Rows from block 21 of a small masked spectrogram model, named by matrix and row number. Rows with one number belong to one channel. Each number is 500 + 25 x the weight over its row's rms, rounded and kept within 0 to 999. All counts start at 0. Numbers have three digits each.
After each channel's rows are labels from the 100 clips, of 14976, where the channel reaches its highest value: "peak on" is the class under the peak; "top examples" is what is common among them. Only what is clearly more common there than usual is listed. The data: strings of digits, spoken by a formant synthesiser in many voices. In brackets: how many of the 100.
# conv1: bottleneck pointwise conv (model.blocks.23.conv1.weight, 96x304x1x1), inputs 0-101
# conv2: growth 3x3 conv (model.blocks.23.conv2.weight, 24x96x3x3, transposed, each kernel summed), outputs 0-23

conv1.7:510497498480497536465487449508511531492553524511474495494451517531470518501497485493531516495487494502526475455497482470504472499491506488469502475485526513463517493495526459492502501506497519527461535501511475469541534481508499516504497531485469492505470508480524527545499491530492487505505514472491470503
conv2.7:499504487509549479520455481447476494494479526528514467465526493488503513
peak on: /ɪ/ (34)
top examples: voice: deep voice (72); "zero" (56); first digit: zero (27)

conv1.22:513489523508582466487498491452493468498502516483502506497505473479510486469527475494451490501483471512525515477474505511505471493510532482529485500520490512531503421490464513469513467488488504493479517486508453518447492481491532494493478504501487496500508510418482470540507494518490492494511493492510493516
conv2.22:491485479524517513472503504478580476497488495507482465501506451512509523
peak on: /k/ (46)
top examples: "six" (72); mains hum (31); first digit: six (30); last digit: six (25)

conv1.36:512504495512513507496499471510537507490471463515504503468488496537513465485515505482468510511482488496552503512489503514532504502490517495464514535495548520488518544512520515486506503493519485510488532483498521496507488469522485470485517463508462469523508523512474530428478500475490493519512522512471447491
conv2.36:520542480465522513493446521491495503526472504457466496493528500463485515
peak on: /oʊ/ (26); /aɪ/ (25)
top examples: voice: deep voice (75); clipping (32)

conv1.94:487514469476523487500490506511476484496506472522489528462500480517544509493525542533479461497520495526469534503506482535546510523519513523468507495514553465470497422476548438502500490509517489493409481491506532501486488466496528492484501526478519469506485508514504505510502482465508495495368520507518483491
conv2.94:498458507472488474492474498506491477487467479424499482483534479485510517
peak on: /ɔ/ (33)
top examples: voice: child-like voice (52)

conv1.65:499492521517524499529493502501513501515532493491524471508493463485491513503492484488490485498490519485528491530499519489500455496511512443453514506533476491486515486507511506489562479498493514498496505485482481516498522463502480529483473484525511528521510536511509520530506541532488514512516541493479501530
conv2.65:476488400490494467486486506495483505482505494498488488517500472496480494
peak on: /ɪ/ (56); /ɛ/ (30)
top examples: "six" (58); voice: deep voice (52); last digit: six (27)

conv1.79:516501460485510487458511508501466501480496523486483488481497536503533503512465560514469601525474527493489490489499519478479528513468503552504489488493517496543490508496520526497499505482507511542469489508510523485496489494525535515506519453484478504484486545505498519486489454490555477488498489512494519522
conv2.79:495504535487463557516462504523517489496461498502495524517476537503480461
peak on: /oʊ/ (26); /aɪ/ (25)
top examples: voice: deep voice (75); clipping (32)

conv1.58:497498514492503456473504504492479481507505465488522502440510479495500516466474507502518534523523506554458505506490499506493493512492493497499513477508446480480510495506476519492519506513517504479509515504518496498446495504506535532509491523495512517523523484530501499517522487514498512505494490511523504477
conv2.58:503488492455515445486528458489477503523489499479493512491446474490468507
peak on: /ɔ/ (52)
top examples: "four" (62); first digit: four (29)

conv1.4:497474510492487464507513499510503503513541504489508517456493490521510551513490574496456481452531489500467515510501472521529480511455519456528464515509512508551517471533488484501506519514494494500516434521513482510497515499518476450529514505487503538493541476503466494535533515501486519524470487526498444482
conv2.4:472452462494515488477468474522486524499485498477462461489517489493468536
peak on: /ɹ/ (59)
top examples: "three" (81); voice: deep voice (57); first digit: three (36)

conv1.53:500499501521516502502510513495494460527511474515505520472509477533503508486482515515501448471507500535477512500486489489442486489516504490494485473527463471529492468484457499527466505469523480468472508531506485515495524526484494491498506494531517482494549486528494485526472512517502515478504521502524524492
conv2.53:469488494473487435481486530491496474452494450511513482488516478495493509
peak on: /ɹ/ (49); /oʊ/ (31)
top examples: "zero" (85); first digit: zero (36)

conv1.70:530505530508491472490508464480481474502516443543500489520543528482499518553527542505496520517500488506497518504522517475475480485530481499528511515511539478528480492493442552512465528532490504511482508499523498506474492535500532454501491531505493525466492553516526462503511485496516491486513471500514544490
conv2.70:509518506510476538516485510517542513550484509523478511552477541508514477
peak on: /oʊ/ (29); /aɪ/ (25)
top examples: voice: deep voice (74); clipping (33)

conv1.64:507497498500506504557514477508506518485498540509537506488464525503499499441482503489507533510481494532507470525481490506568479514499516506515496487471537455500495493476524481498481484497496522522455516539502499497513514507491425479518488506509533538468507517514481476518495527504510482494437479512491507510
conv2.64:458458519469505525471450512503496483472472508448490500487505503472486508
peak on: /ɛ/ (28)
top examples: voice: child-like voice (89)

conv1.6:466481467518452473508494523506489490499506496548518494508488485513454502489497484530471523483479441507525506504512502482500520495487511472489495513498535499508503510528515484491472497484507458463491459505473523494510483489494511497509493478517461489523496493493532531460501496499510472531496526490480498478
conv2.6:517478505540539536501446495481491498499469525495521507461507528487542495
peak on: /s/ (55); /ɪ/ (36)
top examples: "six" (64); reverberation (62); first digit: six (29)

conv1.39:480523500491503479482478536506489518514496457485470524492528503528530488483543493516525488481504503501499511489487461492485499534517504526530493469504500506513508508466541494505492502483480504504500490473497505501479457522500507457468521543479480482481512491480520447473462466473483505478467495496488531495
conv2.39:497428505479511496508478477445490495481523506512491490459469503527512515
peak on: /s/ (45)
top examples: reverberation (63); voice: child-like voice (53)

conv1.15:506516479493487506516491515469531466503543516534486511494502471511471463507504490497490522500472510529554497525491535488508493520516510508513519492536510500540509481480494536496500515512487531492519482531473488487498540469483492533478507489517469530497468509484485493475500508518473503513508480488545486498
conv2.15:524519470482510479471495488503476476510480521500461503504453465446483531
peak on: /s/ (31)
top examples: reverberation (99); voice: child-like voice (69)

conv1.43:507499501536470469523482525522464508486493523474506519527486527469506505465470494518513480506531482488462487493464480559532514481512506480519528476494506523490520482489533528517516462499513543497492504517480467535507513494501492519496504533497496488506519523545526520515502511493495461501510546499513487536
conv2.43:463492467508488487494488524489438535528471507471457470502497475510492489
peak on: /oʊ/ (27)
top examples: voice: deep voice (79); clipping (34)

conv1.20:482498490528474508486490492498482527511513473493464497496485467543484477509520496498505500448468493528516487517478486454513507539517525493559521526519512480501503500492512499509481511479474531502514490517514543490522490516475509468465513540490515486470477560517518482422467519487500480518560530498520520481
conv2.20:472504532474495491456506470512459479506508461513466492515507467543531490
peak on: /ʌ/ (29)
top examples: voice: child-like voice (100)

conv1.32:475512532494508531482498513511496474501502523497485509504488495516519469499505528507479511463471493539475524469489499503456507504466520516506516479497491494502512549496490531537508523500496523498472535483514485512426503534546499516495481506492508511477505503494521520472476466515506517514483494519515486504
conv2.32:463489450475486482453498489502510440504531484504492500523480471487478490
peak on: /ɹ/ (51)
top examples: "three" (64); first digit: three (41); white noise (39)

conv1.30:516500475539496475509491493502530479494452491537529511473534431504543501504547521484506504499482503511485514483506489522497439491476495459483503489507502491508474491491470499515469529518496487483502520490516536485473488499502531490496481513511496486503525471502509481493488522499496492487510500506507500518
conv2.30:495493479437496487457462464492504449477470482497482519482510492499514499
peak on: /ɔ/ (81)
top examples: "four" (85); voice: child-like voice (73); first digit: four (50)

conv1.78:528521536504491463559487500504495494494499495553492468483491511494493515507506468492500487523485502522475478441494512499541507496491542495530502493482564498520509512478464471512515477533453560518490530477501512470513519433508476515485489470481499507502492503508431491517461519563472476506525498479515494527
conv2.78:543546495505524510511478511484548483530514530509510533490501526528462520
peak on: /aɪ/ (26)
top examples: voice: deep voice (67); clipping (29)

conv1.59:488518481515466486534477512497507521495481573468523468458493563516512522461507473515488486499480477495535487516534468502525484509508490513510471496469505514481500535490490507505496479488483521497516512492485478493515514501502476477511537511493504510502508491476490504576485500515491488505538507490491508503
conv2.59:480506522482516482502496499488480496479522466506497407505506480517512471
peak on: /aɪ/ (78)
top examples: "five" (61); voice: child-like voice (53); number of digits: 5 (40); first digit: five (27)

conv1.35:487485514462520444503522482499495474497486558467524504483462542505467489504451518507534543527484488495474477503486481458439546537485497525480489481527460515502527480487484509485428467482517494513546524526508467516527518527507504506502498469511485531472504507533488503515503517504516486543509506523455489500
conv2.35:474505499495517535520489516502538449461485500477486479483499510460459535
peak on: /t/ (42); /k/ (30)
top examples: "eight" (54); first digit: eight (28)

conv1.76:475505498497520520460505471479490484409481448448496474479482509509507488512500503497526553498496503462511499551463493463485520524466496509500530508505532475537506540463464442510497465505503502532543498508461518489506491486472535501496475457496456496515518524575473511495500494489492509493537510498480472513
conv2.76:458521492480500508479509510524493487431488463511484513510458538502500526
peak on: /v/ (52)
top examples: "seven" (63); reverberation (62); first digit: seven (30)

conv1.28:534518490507493557550452437498489500500479513527492475512505487549493524473526498501484484512459481518508521509488507499497468492518511504480474457524487457506521483521524549542481478511512561524500487507509473522489506517517536508446456465487502504512500492497472491480484516512492474481504523486533506498
conv2.28:532519454506475484491507521485491555470474522534496514492494488551517506
peak on: /ə/ (56)
top examples: "seven" (74); first digit: seven (40)

conv1.90:499529491497481484485485514518489497478487509476496486478490504499471496494492459478502476508491473466455497491544485495496548457494487521462518471488523469450496522503500541499478516448481485518511496484477472494512500474471413485481479453509520492497491494507514514510491480498478478466491523491461508506
conv2.90:481456560492498511467489485510464516475529505486526512485499474514545515
peak on: /ɹ/ (45)
top examples: "zero" (62); voice: child-like voice (51); number of digits: 5 (46)

conv1.95:536474545502539511470495486489528517505493486543484568521469515509527525491505488498462566497492513513490513507494486504494525507485512485514521481528478512457504495491466478499461491503503517514466486516510485540512494474514467516531485513475481489527536470431501511510514533525478462480483511500496497482
conv2.95:504499491506521540486444496498554515525499526540477507455475504508503484
peak on: /k/ (41)
top examples: "six" (55); clipping (35); rumble (31)

conv1.68:516515499559482482500449500480487496483477494496499506493519509519502522513515531488520502529499495477493517479478495478483528475481480468510535485481512491495496499490501499495517530511458524493480486468510502513478490503476535479468486509483446490517486517528519507499468519533541443496474476470542532475
conv2.68:525518514486527492507507464471473508497496500505520470479545495426520485
peak on: /aɪ/ (63)
top examples: first digit: five (27)

conv1.74:506510477523491477556495504504489519473487449498491504485484460475500485531476490497501512510475502494526495490543557500477514481505487495514489529487496557512551573503492528500498507480505541504524527481474537517492521496494440480494514417517534535472516533493468542474513524495504485475512515505499510538
conv2.74:512521465496517505468485488478506472529529452520467479448463497499505513
peak on: /i/ (31)
top examples: voice: low voice (85)

conv1.27:512486490507483511509491451531492516499536491487483500494507537519544546466521506505547433494528551493523488512500521489521434506490495475508486505455516507530505560465514482532552509518491498490494498491499563498496490512500499483470518516478529510492493507558510547454521510496468518498482471490526458446
conv2.27:490487454488524478516506499498400499498494496514500498490493521502486490
peak on: /k/ (44); /t/ (32)
top examples: "six" (59); mains hum (46)

conv1.0:490535497495494469541500503470480520480510492485475534451474488503551478493474493493456453495519481516512515505526469485515491519502520476497480470517506507474515517494501478491553468491528444511498480507471437538561499500521499455509523480514470481506517485461476503518516481537455529509490526498481493510
conv2.0:477469461449488477456495506487466511476472484502481508512482467472495470
peak on: /ɹ/ (76)
top examples: "three" (82); first digit: three (42); last digit: three (33)

conv1.47:476495524502480465503459503468497488518462471533489453485517497493491535498541526510467480451470470463547493482489488516518472514508515484480472519492515516492547486514524487482494498496466534458531507527502517522436499458506449501476526499496449490486505497510487514537460500496476466525493510480495482520
conv2.47:486524488474485446470508527531475510521495490503495518545543466512473504
peak on: /ɪ/ (33)
top examples: reverberation (97); "six" (62); first digit: six (30)

conv1.67:499503477500463468457500483487501495513508505496526479486492497509479489477507499500525465495490542486475502515496481508498489485522481539509505499502503503455493458464495494489513511533495516484494488524505526475504516503502522486500501509504486474491493465512497563516515463482525483510500513499513492492
conv2.67:528527499512515489559533544504504502512514504517535463485512517489539528
peak on: /ʌ/ (41); /ə/ (27)
top examples: "one" (55); first digit: one (28); first digit: seven (26)

conv1.86:536469507476474523465491521496529494501525515523468521532522491456501504475535470485461534500508515498491512504530476530509487485472478532497578551495481476538458498522459495468519522502465457475518481511510509437487509510497530570529494507476487492511501496468476539523537482483485499483493508468543506497
conv2.86:489488480464525518502483489480516458457500505492510496487446555488502529
peak on: /i/ (81)
top examples: "three" (84); first digit: three (49)

conv1.14:488516497485526491527538507523494544475545511480497470516499445478508505505507492484511499516487466515483489503511553470497492484533493525504500455550558483452530520497523503508514485468498476523500484502504454504463519486507493539499511499499480460490489519512482472491501483499491473504529495526494500488
conv2.14:510503490494504493509543524514459490492476485457505509516491423508474478
peak on: /t/ (30)
top examples: voice: child-like voice (64); "eight" (53)

conv1.66:488509506481504493541495491514540515493481493513477516498466530444487505478481504467493510487496506500482483483503484528472527508500489483472503499530500510482510448484485461507506473527477532471488499506499525505451525485502462551524493509494513516520481485465499487510473514472510483502506518496526491548
conv2.66:525485454516509498501460546488539495535503509497497523455525487487482534
peak on: /ɪ/ (100)
top examples: "zero" (100); first digit: zero (43); thin (high-pass) (29)

conv1.55:499512541500533514558465511534482496526463446486488524471508497512511487512513461490488465533514488479438494490541514524501474497561536469538540499438504476495485517498487492507525493512492498487496479463485448508450489491522494514503530525501477456498509493511487532468484495571500469482453509489520541490
conv2.55:518449470480475469542508526503476512501499497488475493519504486494476437
peak on: /oʊ/ (26)
top examples: voice: deep voice (72); clipping (30)

conv1.5:512499512444443485505514490509519527482514486541484475507502517532527530504473548489517503506510505537495489532490511434530507486493505484484541486518541481506497477474521476501511506531492473491456490508502524474536522431503491499484494509515545524528488492530484453538511512481456502514456486491547455487
conv2.5:535496518555479475521500540493521487496498517534554496533492488509529505
peak on: silence (93)
top examples: pink noise (53); clipping (39)

conv1.10:501504494503464497465475522500508521543496477500479531530492518508512528457514517482503450481536501535456522514453487518485500499503518483490558510533491499567532482497506511509528494532525475501463510482507538514501487465475461495461485496513487501521507469481557516468502531529474486519503474513532490481
conv2.10:423502519467471484487508502481504473490481486481463490479485505507538523
peak on: /ʌ/ (43)
top examples: voice: deep voice (68)

conv1.80:488498539479501511491505494501500486508446488470509541507547531535468467517499491512534514513524509499448507492497495507496489499512522513486532463496487498507504489491500519524560491468521504502497522501494488531506507519515530530508507489506528475537504526532486468525520543523481503505502551510485482481
conv2.80:502501481518503501488404494502491519497466508490491493463463502511489497
peak on: /oʊ/ (29); /aɪ/ (25)
top examples: voice: deep voice (73); clipping (31)

conv1.84:497504480468514504498514496496521514504490520532524526513513514493506486495525453473499497498498502477517511497496471526471504493525530528486517537502486464473507503501507551490498511499538449481499482502510543498479487506515504539490518480530505489531535471551534549472508521494496499528539496491448484450
conv2.84:430473491461493482506486505499477486467472478472486494491517498453475495
peak on: /s/ (65); /k/ (27)
top examples: "six" (100); reverberation (100); first digit: six (55)

conv1.49:481521488510456516487504459516500526506491512535501471508486463484476511490485508458512502488480492506527473502489541528473492461538484508473530502466454509469525529528503547517463484488524524468514496493486528514518485425480466496490511472509492491446495497585521523498512500453490460486494500498482512515
conv2.49:489497496456506449510530503478467510499490473503476459513491462505549518
peak on: /s/ (44); /ɪ/ (29)
top examples: "six" (57); first digit: six (26)

conv1.18:508507493493520481460496497528487513503491489546507497501510480483516483503524486496496498502501503507491496490471500520494507505491522467494513510519508515479513495502539489495494502520482510454491468521498502498479491519521483535511517493528447509518518464488502507508521494484515479518500526493509491463
conv2.18:470496490474546504468443513491471465498500465501489500455483512497487523
peak on: /u/ (98)
top examples: "two" (98); voice: deep voice (69); first digit: two (44); number of digits: 4 (41)

conv1.56:461494475473551506502526465525492504518533504455483515529511483478502470500487477476470484532537512527500514480542502509533548493468456518475469487515476520512469547493467500506465507508497522516509475488494540511497485501494507514526489506493533475500507513524502528518512501496496520492447507515472511512
conv2.56:509499476489513510477501512486499480538494487506494490520527434517453553
peak on: /v/ (83)
top examples: "seven" (89); voice: child-like voice (60); first digit: seven (54); last digit: seven (27)